Weights of a small image classifier.
Model: 0.878M parameters, 64-pixel images, arch efficientnet, norm batchnorm, activation silu, depths [4, 4, 4], widths [32, 56, 96].
Training: adamw at rate 0.0015, 7800 steps, batches of 128, held-out accuracy 100%.
Data: trained on drawn human figures in many poses, 195000 training examples.
Rows from block 2 of a small image classifier, named by matrix and row number. Rows with one number belong to one channel. Each number is 200 + 30 x the weight over its row's rms, rounded and kept within 0 to 999. All counts start at 0. After the name is the row's rms in percent of the matrix's.
After each channel's rows are labels from the 100 images, of 14976, where the channel reaches its highest value: "strongest on" is what is common among them; "lies over" is the class under the peak. Only what is clearly more common there than usual is listed. The data: drawn human figures in many poses. In brackets: how many of the 100.
# convs0: expand pointwise conv (model.blocks.2.convs.0.weight, 192x32x1x1), inputs 0-31
# convs1: depthwise 3x3 conv (model.blocks.2.convs.1.weight, 192x1x3x3), a 3x3 kernel
# convs2: project pointwise conv (model.blocks.2.convs.2.weight, 32x192x1x1, transposed), outputs 0-31

convs0.43,096,194,202,174,202,235,200,200,217,202,291,208,220,252,213,204,211,216,208,235,248,197,113,196,222,165,206,178,208,194,168,200,207
convs1.43,086,229,208,160,240,228,149,193,200,177
convs2.43,105,241,203,178,195,217,177,187,162,226,302,193,203,256,206,206,203,202,186,209,228,287,181,200,201,194,178,195,210,189,194,205,200
strongest on: red trousers (71); red top (32)
lies over: leg (49); torso (25)

convs0.117,083,175,149,162,178,192,200,203,200,240,215,199,215,225,178,226,195,249,201,205,179,261,192,260,217,207,178,201,211,214,154,126,228
convs1.117,090,183,172,218,164,215,255,163,228,203
convs2.117,093,228,181,268,246,226,189,132,206,197,199,248,181,195,171,192,186,161,198,200,184,237,278,222,202,209,202,199,173,210,200,208,171
strongest on: red trousers (78)
lies over: torso (26)

convs0.112,117,193,210,204,207,193,199,200,205,200,130,304,226,188,229,220,123,191,207,213,185,178,200,180,200,202,202,220,151,193,212,183,200
convs1.112,103,224,196,178,184,184,142,170,153,197
convs2.112,082,200,197,229,198,177,191,200,190,200,199,171,115,204,202,198,198,117,207,195,228,173,209,200,161,224,203,203,209,239,254,263,206
strongest on: blue trousers (44); blue top (34)
lies over: torso (31)

convs0.36,098,200,205,229,269,143,181,193,204,215,175,197,199,189,198,190,169,169,236,181,198,228,215,201,243,269,257,214,199,208,257,220,197
convs1.36,093,211,152,150,183,216,248,195,218,198
convs2.36,122,168,210,184,171,218,251,209,200,240,188,207,203,200,220,208,195,277,168,258,231,184,147,210,134,161,199,175,200,217,201,200,201
strongest on: purple trousers (54); purple top (30)
lies over: leg (49)

convs0.181,083,218,207,262,199,199,200,184,239,169,201,269,251,272,203,174,192,210,219,232,169,166,160,191,188,202,198,248,191,214,201,223,197
convs1.181,110,207,214,192,225,282,199,204,221,194
convs2.181,090,214,147,165,239,199,267,190,235,198,200,197,237,249,173,205,215,222,202,128,198,214,188,224,155,175,181,222,180,194,207,244,202
strongest on: blue trousers (68); blue top (33)
lies over: leg (67)

convs0.87,090,199,234,199,200,199,213,203,226,186,174,228,229,213,200,123,197,213,204,214,198,186,128,200,200,199,194,248,198,205,207,299,216
convs1.87,125,187,198,188,209,286,197,186,195,197
convs2.87,106,212,200,202,210,202,240,169,294,209,169,203,250,218,184,195,214,202,198,198,202,207,173,232,143,165,166,220,161,199,203,259,197
strongest on: blue trousers (67); blue top (35)
lies over: leg (66)

convs0.109,088,213,186,203,199,193,192,275,244,290,200,199,171,241,174,193,200,199,141,193,170,204,198,203,197,199,203,180,193,257,185,169,200
convs1.109,106,169,205,188,197,270,233,216,224,207
convs2.109,066,196,174,171,200,205,207,200,229,305,172,194,212,264,200,211,211,137,217,203,205,215,191,200,203,259,206,223,208,229,200,179,196
strongest on: red trousers (53); teal top (39); pink trousers (36)
lies over: leg (56); torso (33)

convs0.167,093,176,199,196,180,217,196,184,188,210,200,203,197,179,193,191,121,158,110,182,161,230,196,168,188,149,180,201,156,204,168,196,219
convs1.167,077,173,166,197,161,179,235,180,190,250
convs2.167,095,201,182,244,232,206,136,130,205,197,200,235,202,190,197,193,149,194,182,213,199,271,225,207,208,240,193,201,198,199,168,235,153
strongest on: red trousers (56); red top (39)
lies over: leg (55); torso (33)

convs0.121,090,256,228,200,195,205,218,207,250,193,157,206,196,129,181,133,195,155,178,202,202,210,195,206,209,186,197,216,164,196,257,241,224
convs1.121,087,152,168,178,186,257,209,196,224,215
convs2.121,095,197,231,200,216,203,202,181,241,209,81,215,203,181,223,198,174,198,177,200,210,172,191,209,173,233,181,244,161,203,219,240,213
strongest on: yellow trousers (70); yellow top (34)
lies over: leg (69); arm (26)

convs0.159,097,213,202,191,208,219,203,178,269,228,241,188,198,182,163,156,219,183,196,157,199,301,193,202,252,204,202,211,200,189,188,223,217
convs1.159,084,164,197,190,203,236,257,188,166,172
convs2.159,086,199,182,206,168,234,214,185,232,200,175,271,210,183,176,200,235,194,193,251,200,202,190,239,188,143,201,113,168,202,196,175,193
strongest on: red trousers (59)
lies over: leg (59)

convs0.102,117,200,202,188,199,190,200,197,239,225,194,196,155,173,199,217,236,193,219,192,222,208,196,193,190,195,338,173,202,202,222,191,177
convs1.102,087,209,204,154,208,221,157,248,186,166
convs2.102,146,260,208,262,200,164,157,193,152,226,197,198,160,261,176,176,193,184,175,199,180,238,246,218,192,209,197,254,200,207,185,193,211
strongest on: red trousers (60); red top (45)
lies over: torso (35)

convs0.86,104,201,213,203,178,98,151,191,197,177,215,182,209,199,182,239,194,213,251,196,200,220,203,205,195,244,212,189,208,206,196,197,119
convs1.86,091,145,190,180,214,218,195,199,259,177
convs2.86,100,141,213,202,126,198,200,198,214,221,200,201,205,202,193,247,225,238,183,225,197,204,184,202,121,189,161,191,214,199,129,199,207
strongest on: purple trousers (47)
lies over: leg (42)

convs0.73,112,230,199,277,151,195,197,194,193,212,195,210,196,197,189,181,198,199,200,201,201,330,203,180,186,169,197,203,201,200,196,215,197
convs1.73,088,228,263,190,209,219,234,175,175,180
convs2.73,099,178,216,194,196,208,220,241,238,200,136,209,277,202,201,244,280,201,200,197,137,194,167,219,187,214,208,192,201,199,199,199,201
strongest on: blue top (49)
lies over: head (34); arm (29)

convs0.72,093,162,204,199,199,200,200,226,230,205,183,192,234,151,249,293,214,169,225,173,249,201,198,207,205,184,221,200,182,194,200,151,152
convs1.72,088,204,157,183,241,219,167,237,190,164
convs2.72,079,201,196,195,149,191,154,208,147,235,203,186,183,186,189,202,154,198,155,256,159,219,235,241,196,193,142,177,223,232,170,182,206
strongest on: purple trousers (58)
lies over: torso (29)

convs0.77,088,172,199,252,184,200,177,199,234,237,208,200,200,193,200,201,142,203,201,200,194,201,199,209,285,228,200,197,227,217,274,138,200
convs1.77,101,158,181,180,229,262,202,193,227,193
convs2.77,066,201,145,208,188,200,199,169,200,203,184,199,206,147,194,223,184,210,194,228,218,231,204,308,226,195,197,199,237,198,199,132,201
strongest on: purple trousers (63); purple top (41)
lies over: leg (57)

convs0.128,099,201,291,203,211,191,150,190,211,201,231,201,204,240,291,199,221,202,200,187,199,206,197,201,261,208,200,200,192,190,208,246,200
convs1.128,101,219,228,228,206,211,258,229,219,238
convs2.128,074,254,110,200,200,222,268,180,207,199,148,202,211,198,178,228,201,194,208,198,192,200,257,201,193,212,204,199,136,207,186,187,191
strongest on: red top (95)
lies over: torso (84)

convs0.115,104,176,202,129,250,204,198,191,216,200,205,206,230,201,201,194,198,111,198,165,200,204,200,204,213,269,183,259,176,174,199,201,204
convs1.115,087,182,239,196,183,238,229,207,144,177
convs2.115,162,175,200,223,134,201,208,198,233,202,202,208,201,197,109,169,220,199,178,212,196,204,226,200,183,121,198,152,197,191,192,176,239
strongest on: blue trousers (31)
lies over: leg (60); torso (31)

convs0.176,090,226,198,270,187,183,198,183,188,151,202,200,263,200,208,175,144,200,200,216,177,179,142,170,194,200,194,219,196,207,197,278,198
convs1.176,104,193,192,175,268,234,192,211,180,168
convs2.176,083,202,136,201,210,100,205,199,225,196,200,209,249,200,202,201,214,222,194,200,193,239,205,227,173,208,124,201,191,200,200,240,199
strongest on: blue trousers (62); blue top (40)
lies over: leg (59); arm (26)

convs0.179,105,190,201,201,160,210,198,173,147,171,332,197,208,203,212,200,198,212,200,208,192,143,189,201,209,190,195,196,225,199,201,202,181
convs1.179,086,180,177,179,148,218,225,150,207,222
convs2.179,106,211,197,203,193,180,163,195,181,184,309,148,199,207,204,194,137,196,196,239,228,198,229,197,260,196,198,207,211,191,200,216,190
strongest on: handstand (32); black trousers (32)
lies over: foot (48); leg (27)

convs0.34,100,197,207,246,198,198,183,178,227,200,217,205,199,267,286,200,182,180,243,210,224,171,174,200,208,209,200,229,218,205,239,245,144
convs1.34,099,168,132,214,187,194,237,217,217,192
convs2.34,079,199,200,202,202,200,227,205,201,174,158,201,209,193,197,209,190,205,140,210,200,200,189,312,134,200,135,194,205,201,199,193,207
strongest on: blue trousers (59); blue top (46)
lies over: leg (44)

convs0.118,103,200,196,203,198,75,167,204,136,147,200,200,194,204,200,173,166,203,200,209,212,158,203,199,179,216,201,193,199,218,200,206,207
convs1.118,088,213,248,186,170,227,209,170,147,189
convs2.118,066,213,134,219,199,186,200,207,185,199,191,183,70,196,187,155,196,195,204,204,209,239,236,187,184,208,204,207,202,218,200,196,200
strongest on: handstand (33)
lies over: head (75)

convs0.8,101,202,181,161,190,196,204,247,196,194,255,97,176,266,199,193,231,203,195,200,195,166,218,202,195,204,186,177,199,204,178,231,169
convs1.8,136,184,157,201,210,125,189,205,208,196
convs2.8,095,200,202,200,185,218,203,198,199,224,201,247,219,197,185,200,199,287,164,245,152,224,160,201,196,123,184,193,186,200,148,189,217
strongest on: red trousers (74)
lies over: torso (35)

convs0.47,092,197,200,189,223,154,202,196,213,192,261,166,198,201,185,201,202,236,241,128,199,240,204,225,262,239,205,257,227,190,199,223,218
convs1.47,082,188,232,211,199,222,246,188,146,166
convs2.47,139,203,126,200,187,212,191,202,258,199,190,224,224,199,167,193,241,164,197,226,211,194,243,202,194,178,200,155,110,174,194,203,194
strongest on: red top (73)
lies over: torso (78)

convs0.130,093,201,223,202,209,159,186,201,218,210,235,166,200,208,199,198,219,200,240,118,203,209,203,212,281,259,218,242,213,201,223,243,201
convs1.130,087,220,244,224,199,210,224,199,146,160
convs2.130,134,219,128,203,200,217,193,196,225,202,133,247,231,197,171,197,223,193,194,230,192,199,262,200,199,200,200,193,109,201,188,192,197
strongest on: red top (95)
lies over: torso (94)

convs0.70,097,214,156,261,200,166,185,210,163,177,200,202,132,200,202,106,181,195,196,241,199,189,230,155,206,200,199,190,197,229,203,201,196
convs1.70,124,196,198,194,175,277,169,192,182,187
convs2.70,086,201,104,234,215,187,184,204,191,197,198,195,200,226,180,144,185,199,196,198,208,244,204,196,220,214,185,285,200,252,202,217,197
strongest on: blue top (37)
lies over: hand (65)

convs0.149,113,198,201,203,208,202,207,200,200,162,201,201,191,198,276,199,201,182,213,201,193,94,198,167,211,259,201,188,201,199,266,213,191
convs1.149,091,176,173,229,197,157,241,212,182,244
convs2.149,089,265,211,244,202,204,165,175,179,223,194,204,203,195,186,204,218,202,111,183,151,265,232,253,205,196,199,196,196,191,187,204,193
strongest on: red top (27)
lies over: leg (25)